Weights of a small self-supervised image encoder.
Data: trained on made-up waving flags, 97500 training examples, 23.9 epochs.
Rows from block 2, named by matrix and row number. Rows with one number belong to one neuron. Each number is 200 + 20 x the weight over its row's rms, rounded and kept within 0 to 999. All counts start at 0. After the name is the row's rms in percent of the matrix's.
# gate: MLP gate (model.blocks.2.mlp.gate.weight, 512x192), inputs 96-191
# fc1: MLP up (model.blocks.2.mlp.fc1.weight, 512x192), inputs 96-191
# fc2: MLP down (model.blocks.2.mlp.fc2.weight, 192x512, transposed), outputs 96-191
gate.181,332,197,200,191,210,200,197,200,200,209,193,200,200,176,209,247,200,200,209,196,200,208,200,182,239,212,200,204,200,200,200,190,201,200,200,149,193,140,200,201,205,187,200,203,233,200,198,203,131,200,202,211,217,265,199,200,200,200,188,200,200,200,159,200,217,206,198,209,208,165,200,180,198,223,200,200,201,196,194,200,194,218,200,61,204,198,200,198,200,209,197,200,201,196,225,195,196
fc1.181,242,245,200,200,218,200,200,201,200,201,200,200,192,182,200,201,206,199,207,133,228,199,203,199,203,200,261,200,200,200,205,101,202,199,199,200,166,200,199,201,199,249,201,203,201,199,200,200,166,200,200,213,201,200,200,186,200,207,239,200,201,202,187,200,181,202,199,199,187,202,200,166,200,200,200,200,200,195,200,200,201,200,200,194,201,191,241,201,201,200,199,200,201,199,200,198,200
fc2.181,339,201,197,200,200,200,214,200,201,200,200,184,200,201,200,201,200,200,200,202,200,229,197,200,229,206,200,200,200,200,200,245,199,200,200,200,101,198,198,200,200,200,201,200,187,168,200,173,215,201,200,166,193,191,199,205,201,200,237,201,203,199,272,226,200,201,200,200,200,200,200,220,200,194,200,200,200,200,232,200,211,149,198,200,200,200,200,183,200,197,200,200,201,204,200,200,200
gate.200,244,186,202,201,210,199,198,198,205,202,199,200,217,199,200,198,200,200,200,200,229,200,201,200,198,229,200,212,201,198,220,197,201,199,212,198,202,212,190,245,239,185,211,182,200,217,164,201,200,200,91,201,203,191,219,202,194,199,200,192,200,200,200,201,201,210,204,200,200,199,212,200,200,199,201,199,103,205,202,201,200,187,201,196,232,199,200,199,193,185,203,210,286,200,204,200,200
fc1.200,281,200,201,200,200,201,192,200,201,200,199,165,152,200,201,200,206,201,201,183,197,200,203,200,198,200,201,200,200,200,200,200,208,200,200,200,194,199,231,200,187,200,203,202,208,201,200,202,200,200,200,289,201,197,197,199,200,200,203,200,200,200,200,200,200,219,200,169,199,200,200,200,200,203,200,200,200,155,200,221,200,197,38,200,206,183,203,199,279,200,101,202,200,200,200,199,200
fc2.200,345,199,200,204,200,182,200,212,201,200,200,200,200,207,200,200,203,202,200,228,200,201,204,200,198,200,200,203,291,201,201,211,200,200,200,200,200,200,201,200,200,200,196,200,199,200,200,198,201,200,173,191,200,200,201,199,197,200,200,200,212,200,200,190,200,200,201,200,200,196,200,200,201,246,202,200,199,204,200,200,200,205,287,200,200,200,204,201,36,214,310,201,201,200,206,201,205
gate.216,247,164,200,200,197,200,232,203,201,202,192,113,189,200,193,198,193,201,197,200,197,200,200,200,200,199,201,200,203,200,201,179,233,224,198,200,200,200,202,204,195,200,199,209,221,198,201,201,200,231,200,200,200,204,199,200,233,200,197,201,213,200,200,200,199,201,200,186,200,224,200,200,157,200,205,199,199,198,200,200,206,199,200,200,200,199,219,200,200,170,200,200,200,172,120,183,200
fc1.216,278,185,200,200,200,200,207,203,187,191,199,200,197,209,200,218,189,200,200,200,200,200,200,196,204,200,200,200,200,201,195,200,200,199,149,198,205,199,193,206,200,200,193,200,203,200,200,205,200,200,200,141,196,212,200,200,200,200,200,200,204,199,200,200,197,199,201,229,200,200,200,158,200,199,200,201,201,199,204,200,192,200,200,200,200,202,200,200,200,205,201,200,200,198,196,195,200
fc2.216,254,200,200,200,200,211,200,200,200,200,200,227,191,199,200,203,200,196,200,200,201,193,199,200,204,200,197,200,200,200,200,199,200,202,254,200,202,176,192,200,200,208,200,200,194,200,200,200,203,200,200,206,200,200,175,204,200,87,200,200,199,199,200,200,200,200,236,200,201,187,199,210,200,190,200,200,199,189,222,204,200,200,200,200,200,199,200,200,200,200,200,200,200,200,200,200,196
gate.219,433,199,200,225,198,194,188,188,200,227,200,174,200,192,200,199,202,200,199,203,201,200,206,200,198,204,193,206,200,200,200,200,200,151,200,199,199,200,200,200,200,200,200,197,200,181,199,203,200,196,200,201,202,200,200,200,200,200,200,194,202,200,200,200,210,247,200,200,200,200,200,200,200,200,200,184,200,200,200,200,200,204,208,200,217,192,200,200,200,200,200,200,200,201,165,200,201
fc1.219,273,202,200,200,200,200,199,200,201,200,200,199,201,201,200,196,195,200,202,201,201,208,221,200,200,199,208,200,200,200,199,200,201,143,200,201,200,200,207,200,149,200,198,216,200,200,204,200,200,198,200,200,200,206,200,198,200,200,201,200,200,200,200,200,199,200,200,200,200,201,193,202,200,200,200,200,200,201,201,181,200,200,193,203,204,200,201,200,200,200,200,200,114,200,166,200,204
fc2.219,347,215,202,200,216,199,200,235,202,189,193,200,201,201,200,200,200,202,204,200,189,223,210,184,203,200,194,200,200,226,200,211,200,273,199,200,193,200,194,200,250,204,200,198,200,200,200,200,200,201,200,192,200,193,200,200,200,200,200,187,180,198,200,200,195,201,200,200,200,194,199,203,200,200,175,216,200,200,213,200,197,200,243,201,200,191,200,200,200,200,200,199,224,200,231,199,205
gate.228,293,198,201,269,200,204,200,199,196,201,209,200,199,198,188,200,204,203,199,200,197,175,200,217,200,199,201,201,200,202,200,200,200,197,200,200,208,201,196,201,250,198,201,198,199,200,201,190,204,200,166,200,201,200,200,186,204,201,200,200,230,199,201,201,200,220,200,200,200,201,201,194,200,200,209,199,160,200,199,201,207,170,200,199,221,200,203,200,199,200,200,201,211,199,194,200,200
fc1.228,288,201,200,200,200,200,200,199,356,200,194,200,211,266,226,200,187,200,200,200,202,201,200,201,215,200,200,200,200,180,200,225,200,200,200,201,199,200,200,199,200,196,218,227,200,201,126,204,200,200,200,195,200,200,200,230,200,193,232,188,200,200,200,200,200,200,200,204,200,200,200,220,198,201,200,200,200,200,206,199,200,161,201,202,197,200,198,200,200,200,200,200,200,208,199,200,200
fc2.228,278,200,200,198,200,200,123,200,221,200,200,200,200,213,201,200,200,203,200,200,197,200,202,200,200,200,200,200,201,282,201,201,200,200,290,200,200,205,191,200,243,200,200,182,200,211,200,206,199,200,200,198,200,202,198,200,200,200,200,200,199,200,193,200,200,177,200,200,200,200,200,198,220,195,200,201,201,200,199,200,197,200,200,200,200,175,200,200,200,200,216,200,217,199,201,198,199
gate.233,261,199,201,201,200,200,199,208,201,200,200,195,200,227,202,200,200,198,200,360,199,200,212,200,200,223,200,205,201,121,173,228,200,200,201,205,239,200,200,202,200,198,200,200,200,200,199,200,179,200,199,155,201,198,201,199,192,201,222,186,200,255,152,201,177,200,200,201,196,192,200,200,205,200,195,200,200,227,211,200,200,200,200,200,200,223,202,204,198,198,200,200,201,217,200,181,200
fc1.233,332,201,200,200,200,182,200,200,200,200,91,200,204,182,199,179,201,199,200,211,183,199,200,200,200,265,200,200,200,200,199,200,200,201,200,107,179,153,253,217,199,203,189,212,201,200,194,200,200,242,200,256,215,200,200,232,196,215,205,145,200,204,199,197,214,202,200,200,200,188,201,200,201,220,198,203,200,178,185,199,183,172,199,200,200,189,200,201,200,191,200,201,200,209,200,200,200
fc2.233,317,201,195,200,199,200,201,200,200,178,200,201,212,200,222,200,147,201,200,200,200,200,132,200,198,202,200,202,200,200,201,200,200,200,200,177,202,164,193,226,200,200,275,200,200,203,200,204,284,206,200,200,200,163,224,200,200,199,207,200,201,200,204,201,200,200,201,200,172,200,200,200,199,195,200,200,200,200,193,200,218,194,198,226,200,200,199,172,200,201,200,180,209,198,204,202,167
gate.246,223,185,200,157,219,193,200,203,186,200,200,203,202,200,205,202,198,200,194,195,158,83,200,197,200,200,200,201,200,199,200,198,200,200,198,199,201,200,189,200,201,196,200,199,197,200,200,205,203,212,200,198,201,199,219,199,200,200,200,200,221,199,203,201,200,200,192,200,194,199,212,200,180,200,200,258,200,200,191,200,197,51,202,196,227,203,197,198,199,204,197,200,201,196,199,205,192
fc1.246,245,200,200,116,118,199,176,200,199,261,200,201,199,159,200,200,213,199,201,196,199,200,201,201,196,200,200,200,201,200,200,200,200,201,203,202,201,200,200,200,171,200,200,200,200,200,200,200,203,200,200,200,200,196,200,200,221,200,200,200,200,200,200,200,199,200,207,147,200,204,200,199,200,200,216,91,199,199,200,170,239,200,199,201,201,193,200,200,200,212,214,200,200,196,201,205,200
fc2.246,248,200,197,200,199,184,200,199,160,200,200,200,193,200,200,200,198,200,206,200,198,239,200,199,207,200,196,204,198,271,199,200,200,200,200,200,200,201,200,200,200,182,193,183,202,123,201,200,200,200,147,199,197,204,189,200,199,200,201,200,218,200,199,201,200,200,196,260,200,199,199,180,199,200,200,200,198,204,200,201,200,292,200,201,199,200,200,208,200,369,187,200,200,199,200,199,201
gate.252,221,200,200,200,204,203,200,201,200,200,200,200,200,201,200,209,202,211,212,201,200,55,198,180,201,191,200,175,200,200,198,200,259,200,199,199,199,200,199,200,199,200,200,200,208,200,208,196,199,203,200,210,189,201,198,196,200,217,229,206,200,206,199,198,200,209,196,131,200,200,200,182,201,201,199,201,200,201,180,200,200,56,186,200,218,201,202,200,200,201,198,212,200,200,201,200,184
fc1.252,407,200,200,200,200,203,200,194,200,200,199,198,200,202,200,200,200,200,199,200,200,200,202,202,200,200,199,200,260,200,213,200,200,217,200,201,205,200,200,200,200,199,200,200,200,200,200,200,200,200,157,182,200,199,200,200,216,199,200,200,199,200,200,201,199,200,262,200,197,200,200,200,200,196,203,200,200,200,200,200,203,195,319,201,200,200,200,200,140,200,389,204,200,200,200,200,200
fc2.252,247,200,200,201,222,199,200,202,200,200,198,200,197,199,177,196,200,200,201,200,200,204,200,200,200,201,200,199,273,200,200,201,201,201,210,200,199,199,213,200,192,200,198,203,201,199,200,199,200,200,57,201,198,200,200,200,200,200,201,198,193,199,199,200,200,197,200,199,200,198,194,200,200,200,268,200,200,200,203,202,200,200,193,198,201,199,200,201,112,200,180,197,239,200,200,200,200
gate.255,327,189,204,200,265,200,200,197,200,197,198,154,197,200,200,159,176,204,200,234,211,195,200,200,190,205,200,200,200,200,198,199,200,206,193,191,213,200,200,202,212,148,250,203,208,207,200,200,200,204,200,175,200,202,200,270,200,200,198,200,200,200,200,202,208,183,200,200,200,196,200,201,200,210,200,200,200,224,208,200,143,199,200,191,200,237,199,186,200,160,200,201,200,200,187,197,199
fc1.255,330,200,195,213,128,223,200,221,200,200,242,200,175,202,196,200,227,199,192,200,253,200,200,195,182,199,200,194,200,200,201,202,200,200,200,201,200,199,162,200,159,205,200,173,200,200,234,199,200,201,200,216,203,200,200,200,200,200,201,200,200,228,199,143,200,209,200,151,200,200,201,200,201,200,200,200,200,238,166,200,201,201,200,202,200,200,258,200,200,200,200,199,200,200,161,200,195
fc2.255,373,180,200,199,200,199,205,210,200,201,201,200,167,204,199,241,231,200,200,318,203,211,200,200,211,200,200,200,200,204,200,218,201,197,200,225,231,197,199,200,236,258,194,200,200,144,200,200,200,199,198,200,211,200,200,175,200,200,232,200,200,205,201,200,202,193,184,200,202,200,200,200,199,200,199,200,200,200,187,201,196,205,200,199,203,200,231,195,200,205,200,203,200,200,198,200,196
gate.285,411,200,200,202,200,204,200,222,202,199,200,200,209,201,194,144,194,200,199,200,201,200,197,186,200,199,202,200,205,204,207,203,200,197,201,77,200,48,199,204,154,199,201,192,176,202,200,158,200,201,199,201,206,205,205,200,201,204,199,200,200,220,186,166,207,200,200,200,212,176,201,282,200,203,200,200,200,213,193,199,207,200,200,159,200,207,200,205,200,200,200,201,200,197,212,203,200
fc1.285,476,200,200,199,125,184,193,201,183,227,124,201,166,200,201,200,200,201,200,200,199,194,210,203,198,211,190,200,200,200,203,200,200,202,200,200,129,200,243,200,222,217,122,269,211,200,200,236,194,258,200,200,223,200,193,200,200,200,201,189,202,200,200,200,219,200,206,194,200,200,200,207,200,200,200,204,201,115,196,203,194,175,200,200,193,162,200,199,201,200,203,211,200,200,184,189,200
fc2.285,461,194,192,206,208,200,200,179,202,200,234,178,200,200,199,199,292,203,200,228,311,214,199,200,163,198,200,201,202,195,200,200,207,200,188,200,214,264,201,185,200,200,238,202,200,208,228,254,200,200,199,199,192,194,206,210,208,200,125,199,208,189,200,200,199,201,201,199,214,227,201,200,208,200,201,200,204,201,200,200,188,200,207,205,200,203,193,201,199,199,209,200,200,198,210,205,202
gate.292,230,192,200,198,200,199,201,200,200,200,203,214,201,198,201,200,198,199,222,198,203,189,200,193,202,200,199,200,201,199,201,194,199,200,203,199,200,202,192,224,212,199,201,200,231,235,200,199,196,202,201,220,176,200,200,198,95,199,176,200,203,201,198,200,200,200,200,200,155,198,203,162,197,191,200,233,203,200,195,204,197,199,206,170,201,180,200,201,226,201,203,200,204,200,215,200,198
fc1.292,288,200,200,196,200,200,200,205,200,200,200,272,200,192,199,200,223,200,200,200,189,199,200,200,200,200,200,200,200,200,200,200,200,200,169,200,200,202,201,200,195,200,200,200,200,200,200,200,194,200,200,201,206,200,200,200,105,199,194,200,205,200,200,200,200,85,134,200,200,201,200,197,198,200,155,263,200,200,200,200,192,200,200,200,200,200,200,200,214,200,188,200,200,200,199,193,200
fc2.292,338,200,200,200,195,215,200,178,225,200,200,200,202,227,200,196,200,200,199,173,201,200,200,200,191,200,201,200,200,198,200,202,200,200,203,200,200,200,203,196,200,178,202,200,200,202,200,200,199,199,200,200,193,200,200,197,310,200,198,200,200,200,202,200,219,266,207,200,200,214,204,200,200,200,205,198,168,200,231,186,200,186,200,220,198,218,199,200,200,200,205,201,200,201,192,200,203
gate.298,240,200,200,191,200,200,199,188,200,202,200,200,200,192,200,208,200,199,208,200,200,199,200,200,200,200,200,200,204,230,200,200,200,204,201,201,200,200,200,201,200,200,198,200,219,186,200,248,89,198,197,200,199,199,200,201,159,200,200,200,221,171,200,200,197,200,200,199,200,200,200,167,177,196,199,201,200,200,200,201,200,199,199,172,200,190,201,200,85,200,199,201,205,208,209,155,200
fc1.298,238,200,200,200,201,200,200,201,200,178,200,201,201,200,200,201,200,200,200,200,200,200,197,200,208,200,200,210,232,286,236,200,200,200,200,200,200,200,200,200,199,200,200,201,200,199,200,138,200,200,200,202,198,200,202,200,182,200,200,200,200,285,114,200,200,200,200,209,200,200,200,200,200,200,200,310,200,204,200,199,201,200,200,198,200,200,200,257,136,200,200,200,200,200,200,200,200
fc2.298,277,200,179,181,200,200,200,205,200,199,200,200,200,200,201,207,200,198,190,207,199,195,201,200,200,200,217,198,196,183,198,200,201,202,199,200,200,200,200,200,212,200,196,198,201,200,200,209,200,223,200,197,198,202,204,183,199,206,261,200,199,205,315,202,179,201,202,200,200,200,215,199,200,202,208,164,201,200,265,198,199,199,180,263,200,221,246,99,200,203,200,197,198,196,200,200,189
gate.307,345,212,200,190,289,240,200,191,211,200,200,168,202,240,200,174,215,206,202,200,199,200,200,200,200,200,232,200,200,200,199,260,200,196,204,201,200,205,200,200,163,200,202,185,258,233,200,200,200,200,200,200,197,196,181,200,200,203,200,200,197,174,201,200,200,240,200,206,189,202,197,200,200,196,200,200,200,207,202,213,201,200,196,220,200,201,249,180,200,200,199,200,200,200,143,178,201
fc1.307,380,200,200,200,200,207,200,200,200,200,202,200,200,200,198,213,200,199,200,200,188,200,200,208,200,200,200,200,200,200,200,202,200,200,200,207,200,193,200,237,199,200,200,200,200,196,199,200,200,200,200,200,200,200,200,200,200,200,200,197,200,200,200,200,171,200,200,200,248,200,200,200,200,200,200,200,200,200,200,200,206,200,200,201,200,203,200,200,200,200,199,200,200,200,211,200,200
fc2.307,330,200,200,200,200,200,200,184,198,204,200,202,203,200,201,144,201,208,200,197,172,200,201,200,201,203,200,210,202,200,205,200,200,198,204,201,200,278,200,245,200,214,145,200,201,223,200,217,203,185,200,200,195,203,200,246,205,188,200,200,200,199,199,201,200,200,200,198,193,196,200,202,200,200,201,200,201,198,201,201,206,201,201,206,200,201,201,200,200,200,200,200,200,200,200,200,168
gate.335,268,214,201,200,199,200,200,199,198,202,200,213,200,163,201,203,200,200,205,193,200,200,202,199,200,200,200,201,200,197,81,200,200,198,200,199,203,200,194,204,216,200,200,201,219,201,200,200,200,200,192,200,194,200,198,200,220,199,199,200,201,200,196,200,197,200,201,200,199,201,200,178,198,199,199,201,201,191,205,181,201,204,201,186,201,188,200,200,272,215,200,200,201,200,209,200,199
fc1.335,295,200,200,201,200,200,200,200,202,199,200,198,200,201,203,200,198,200,199,200,200,200,197,200,200,200,199,193,270,265,256,204,200,200,200,194,200,189,200,200,238,200,200,129,199,200,200,200,202,199,200,194,200,199,200,200,200,200,201,208,202,200,200,200,200,207,200,200,201,169,200,212,201,200,201,230,200,194,200,210,200,189,200,200,200,200,200,200,115,165,200,199,199,213,200,201,201
fc2.335,326,200,200,200,230,200,195,204,200,200,200,200,200,200,198,204,200,199,215,208,200,200,201,200,219,200,197,199,200,156,181,200,204,200,200,209,200,200,200,200,202,207,199,202,200,200,200,200,175,199,166,200,203,201,198,202,190,200,202,200,180,200,179,197,200,198,200,203,200,191,175,200,199,205,200,200,201,201,198,212,201,211,200,159,200,141,200,200,200,203,200,200,200,199,200,180,199
gate.340,300,193,218,199,200,160,200,200,184,200,177,200,226,199,260,200,196,200,201,175,213,176,201,201,197,201,205,207,200,200,200,181,205,199,225,198,188,186,197,206,227,137,199,193,244,200,200,205,186,166,198,258,200,183,211,210,200,233,226,200,201,184,201,218,211,264,202,196,192,200,199,179,200,200,200,200,200,194,200,199,200,198,199,168,200,129,198,193,198,200,202,200,203,214,200,200,201
fc1.340,285,213,200,200,165,195,200,199,200,200,198,198,178,200,169,200,210,191,200,200,182,200,209,200,186,199,187,200,200,200,200,203,200,199,200,200,200,109,242,200,200,210,198,236,197,198,200,201,233,183,200,198,208,200,201,200,200,200,209,200,199,200,208,200,200,176,200,192,295,200,165,213,200,200,200,200,201,200,200,200,200,176,195,214,188,191,151,200,200,199,200,200,200,200,183,211,267
fc2.340,229,183,197,200,201,201,200,200,200,199,264,200,206,200,201,200,200,198,139,200,210,199,204,199,193,199,202,199,200,185,199,185,200,199,200,195,259,123,87,200,177,199,290,200,202,200,200,200,200,181,200,206,198,201,259,200,200,201,197,200,197,182,200,199,184,205,201,200,200,200,201,202,252,210,200,199,195,200,200,200,200,201,200,198,271,208,200,200,201,200,199,201,198,200,259,210,197
gate.348,227,208,200,198,200,199,185,200,200,224,200,199,182,200,193,200,206,204,218,200,172,200,201,200,199,199,200,200,206,208,203,178,207,184,200,154,191,197,252,193,187,201,198,216,200,207,215,200,206,237,199,153,197,200,176,196,207,209,143,201,200,202,200,196,224,190,200,200,212,200,194,200,177,199,248,199,200,202,163,201,201,197,199,200,200,194,201,200,201,200,241,215,200,173,199,200,201
fc1.348,288,200,200,200,260,199,200,200,229,211,225,200,237,199,200,200,200,200,200,200,200,200,219,200,200,200,200,200,203,190,200,199,200,198,207,191,200,184,192,200,201,191,200,201,200,156,200,200,200,200,200,200,208,200,200,208,200,200,203,200,200,195,200,200,188,248,205,200,199,199,230,200,200,240,200,196,200,233,200,152,200,199,201,200,200,201,200,200,199,200,202,200,188,200,199,200,184
fc2.348,315,200,206,206,200,180,199,240,200,166,201,164,200,204,206,211,198,206,200,200,200,200,200,200,200,200,201,201,182,200,156,200,205,200,201,200,200,135,200,200,202,181,202,199,200,203,200,193,197,190,200,200,201,202,200,201,194,223,200,200,200,200,200,201,200,199,200,200,209,202,200,198,258,200,200,238,200,200,200,200,200,200,200,198,210,200,200,209,200,172,196,200,199,200,267,172,200
gate.352,288,199,200,198,204,200,200,200,201,200,200,201,200,200,200,199,181,200,200,201,205,203,201,201,203,201,199,200,200,199,199,200,159,195,199,199,201,200,197,200,169,189,221,194,169,210,200,201,200,200,200,144,214,200,199,201,199,200,198,200,201,201,200,200,204,120,194,202,203,196,200,243,196,200,200,200,200,183,309,205,185,203,200,200,200,200,199,200,200,200,190,200,200,200,222,200,237
fc1.352,285,202,200,200,200,195,193,200,198,165,169,171,189,225,222,191,203,200,200,175,177,200,200,200,194,137,199,192,200,284,201,262,208,197,201,200,197,201,200,200,219,199,141,200,211,219,200,199,200,205,200,200,199,212,200,200,200,217,200,223,200,196,199,200,201,226,204,200,200,169,201,200,200,200,200,201,200,204,199,200,269,200,200,190,194,214,204,200,200,147,205,200,200,170,195,200,164
fc2.352,247,200,200,200,200,200,200,201,200,201,200,200,200,198,200,200,222,202,200,203,210,200,200,201,200,195,200,200,200,178,199,200,200,200,200,200,200,196,197,200,200,200,200,201,201,200,200,200,200,199,200,200,199,304,200,200,198,349,182,22,200,201,200,200,200,200,200,198,200,200,200,200,255,197,200,200,200,200,200,200,199,200,200,200,200,230,200,200,200,200,200,200,200,201,200,201,177
gate.372,378,202,235,116,183,199,250,193,200,200,200,200,223,200,215,156,193,199,202,200,200,205,200,201,199,200,196,208,200,199,199,202,200,197,200,201,198,210,202,200,164,194,206,197,207,268,200,200,199,200,269,198,206,202,205,204,199,150,197,200,198,178,200,206,201,135,200,205,161,200,220,201,111,199,200,200,225,200,200,200,200,200,200,168,200,190,194,200,200,200,200,200,200,200,192,203,200
fc1.372,345,202,200,196,198,200,216,157,200,201,200,201,205,200,201,200,200,200,203,199,199,200,204,210,194,200,200,200,206,199,201,200,195,201,200,201,196,200,201,200,200,201,263,200,200,171,200,203,200,197,167,57,227,200,198,187,204,183,202,200,200,200,200,200,200,200,242,201,199,258,200,204,200,192,201,200,198,198,228,201,199,196,202,207,200,193,200,200,200,200,200,213,200,202,138,200,216
fc2.372,340,200,204,135,200,200,202,203,204,200,199,200,200,203,196,200,188,188,223,200,200,200,198,200,208,200,134,200,140,200,200,205,200,200,194,203,200,200,140,200,200,200,215,177,200,200,200,200,200,201,200,199,200,186,135,200,206,191,215,224,200,199,195,200,200,147,179,200,199,168,197,200,199,195,191,200,200,200,218,236,200,199,186,204,201,200,200,208,200,238,198,124,169,187,200,200,200
gate.376,292,199,191,200,200,200,224,200,200,200,203,200,201,203,200,200,201,195,200,200,200,182,200,201,200,200,200,198,202,200,212,200,228,233,200,216,200,201,200,200,200,205,215,262,211,200,200,200,199,220,268,194,200,201,200,193,200,200,200,200,196,200,199,200,200,201,200,200,200,201,201,226,119,200,203,200,200,200,196,200,200,101,204,200,201,200,201,200,202,200,202,181,161,200,198,192,198
fc1.376,311,199,200,200,200,200,190,217,216,200,200,200,200,201,223,199,211,198,197,202,201,200,200,204,199,200,200,200,153,200,200,200,200,241,200,200,197,200,200,197,200,190,172,201,200,200,199,200,200,210,228,201,200,185,200,198,201,221,204,198,196,200,200,200,185,200,213,192,200,200,199,199,287,229,245,149,144,201,200,199,200,200,201,201,200,200,186,200,200,200,221,184,183,189,282,200,200
fc2.376,303,198,200,205,200,198,200,200,200,200,200,86,200,200,200,199,231,201,194,200,203,200,201,201,200,199,202,200,212,231,201,200,200,200,197,200,200,200,278,200,200,200,189,200,198,201,200,200,202,200,200,200,200,200,204,200,169,200,120,200,223,200,200,200,200,200,179,200,200,201,200,200,200,200,200,309,200,200,193,200,200,190,200,198,201,200,200,199,200,135,200,200,177,200,200,200,199
gate.382,144,178,202,200,215,227,202,214,188,183,202,198,204,251,202,238,221,185,201,202,198,202,202,209,227,205,199,208,224,200,200,215,182,202,223,198,216,201,158,203,214,195,212,198,202,188,198,200,200,217,197,184,201,204,188,194,194,201,190,198,213,200,188,201,200,222,236,194,200,198,230,200,198,200,208,200,197,217,179,209,201,200,260,198,208,281,225,199,180,199,282,201,203,198,215,162,176
fc1.382,188,201,199,200,191,188,200,212,200,203,206,200,194,200,201,200,182,204,199,191,205,197,200,184,199,196,200,200,170,199,200,200,200,199,192,202,200,200,200,200,200,202,200,200,195,224,201,200,218,200,210,202,200,200,207,200,200,202,210,201,195,200,212,200,200,182,160,216,200,199,189,202,205,196,188,201,209,204,200,190,200,200,74,216,187,186,185,196,223,207,23,199,196,202,176,234,200
fc2.382,176,202,201,208,232,182,200,212,203,200,200,193,193,200,204,217,231,201,208,200,200,201,200,166,230,208,194,202,200,225,199,251,197,199,200,213,201,200,186,198,206,200,199,199,199,200,196,200,197,183,210,183,227,205,181,166,199,200,187,200,205,199,199,200,200,189,207,193,225,202,174,201,201,201,200,200,201,218,200,200,201,225,344,195,199,199,198,198,216,203,376,203,160,194,200,200,212
gate.391,258,200,200,195,198,201,200,200,200,197,200,200,200,208,206,195,195,199,200,198,200,207,203,198,200,162,249,198,200,211,200,200,200,200,200,237,196,278,194,200,199,201,200,201,200,201,200,199,200,198,200,200,200,44,200,201,200,199,203,200,201,200,199,230,143,202,199,200,185,208,200,195,208,192,200,200,200,202,201,200,241,200,199,250,198,200,200,200,201,200,199,199,200,200,149,200,200
fc1.391,229,212,201,200,200,200,196,183,200,200,200,200,200,200,199,199,200,202,200,203,144,196,201,204,196,200,200,200,200,178,200,200,200,199,199,200,181,200,200,201,212,207,210,200,200,200,136,201,200,200,200,201,202,194,200,200,193,202,245,128,200,166,201,200,215,200,200,215,200,200,200,200,200,201,199,200,200,200,200,191,200,200,200,200,196,200,201,198,199,200,199,214,200,200,200,200,200
fc2.391,169,182,201,200,206,200,198,214,200,200,200,200,220,201,200,151,207,213,240,200,200,200,200,200,200,200,199,202,200,199,200,208,199,200,218,199,200,206,199,201,232,200,201,201,235,213,200,195,176,199,200,199,200,200,200,200,200,248,199,41,167,200,200,200,197,200,197,206,200,200,201,200,302,200,204,200,207,210,194,200,200,215,216,192,200,189,204,204,200,200,200,200,216,194,200,200,200
gate.399,278,200,200,199,200,187,198,203,187,201,125,201,198,185,206,200,200,199,271,200,198,200,200,202,207,224,184,200,205,200,200,195,200,200,201,200,200,265,200,214,200,198,158,196,239,200,200,199,200,251,200,240,182,225,200,201,200,203,199,192,201,201,178,200,177,248,212,200,132,200,200,119,200,200,200,202,200,193,199,198,200,200,200,180,203,193,200,202,157,234,201,200,200,160,200,200,128
fc1.399,275,214,219,199,200,215,200,199,200,199,200,232,201,200,169,200,201,200,199,348,185,200,200,201,200,272,210,205,200,200,200,200,200,197,200,201,199,202,208,200,157,200,200,200,182,200,200,200,200,200,200,200,200,200,201,200,200,154,193,183,203,200,200,200,200,142,202,200,213,201,200,200,188,200,200,200,200,213,256,199,193,200,199,200,200,200,200,200,101,221,200,201,200,200,200,200,211
fc2.399,326,192,185,237,176,144,200,200,200,181,200,200,201,192,200,180,198,199,122,89,200,186,200,200,161,192,203,197,200,199,200,200,200,200,201,200,200,200,201,200,157,136,200,195,187,201,200,200,238,200,200,229,198,201,220,199,200,200,199,200,201,200,231,200,200,204,200,170,200,201,201,200,206,201,200,200,200,201,200,199,197,199,192,200,199,201,200,200,200,201,200,200,199,200,200,263,200
gate.407,298,133,203,200,200,194,200,225,201,207,200,199,200,200,199,200,195,196,238,287,200,200,200,182,199,211,201,198,200,197,200,187,200,197,202,241,205,201,193,209,217,200,200,193,230,202,200,200,189,197,195,201,201,200,200,194,184,200,200,200,201,200,200,200,200,194,200,200,222,198,200,175,199,200,196,208,202,201,197,203,134,200,200,190,200,200,215,200,190,198,201,201,202,202,173,100,201
fc1.407,322,200,197,200,184,244,189,198,210,229,236,200,200,200,207,200,221,195,199,200,201,201,209,201,245,218,199,201,201,198,199,246,200,198,200,210,223,201,200,200,200,215,212,200,199,192,175,198,200,266,200,200,200,212,200,198,200,199,229,166,200,205,200,200,169,227,200,200,200,204,210,206,199,190,200,202,200,201,200,200,199,200,200,204,228,200,200,200,200,195,200,194,200,200,205,204,95
fc2.407,307,201,195,201,200,199,200,200,196,182,200,200,191,177,226,202,200,201,157,203,200,190,150,200,200,200,200,192,192,199,200,217,201,200,146,200,202,194,200,200,200,200,201,200,187,219,200,200,311,200,201,200,200,182,253,200,200,200,210,200,200,200,201,136,200,200,206,200,201,96,200,199,275,200,200,199,199,200,199,207,248,191,198,200,208,200,199,165,200,201,201,197,200,188,218,209,200
gate.415,221,204,200,186,200,200,203,194,189,203,200,211,199,200,207,200,200,195,209,198,200,200,200,200,200,200,196,200,200,200,200,207,200,200,200,200,218,199,194,200,215,206,200,200,200,200,200,201,154,200,200,191,200,200,190,200,258,200,200,200,199,199,200,200,199,200,201,200,200,200,200,200,189,200,200,200,200,180,235,200,200,200,200,194,200,200,222,199,155,213,198,200,200,200,200,103,200
fc1.415,234,200,200,200,198,200,200,176,202,200,200,194,195,202,200,197,199,200,200,200,200,200,200,200,162,200,200,198,200,200,200,200,200,200,200,198,200,200,200,200,201,201,198,200,200,201,200,200,202,199,200,179,201,199,199,200,145,200,222,200,200,200,206,200,200,191,200,195,200,195,192,204,200,200,177,280,237,183,201,201,200,200,200,200,199,195,200,200,298,198,200,200,200,200,200,200,201
fc2.415,241,200,212,200,200,186,200,198,201,202,200,200,201,200,201,200,200,200,323,198,200,202,200,169,203,207,192,205,201,200,201,209,204,200,200,200,200,200,198,200,200,200,201,200,201,200,200,200,185,200,200,200,211,202,137,200,195,196,200,200,199,199,168,200,202,203,200,202,200,200,183,200,199,200,200,199,202,191,198,205,200,200,200,200,200,145,195,242,200,196,215,200,201,212,200,199,200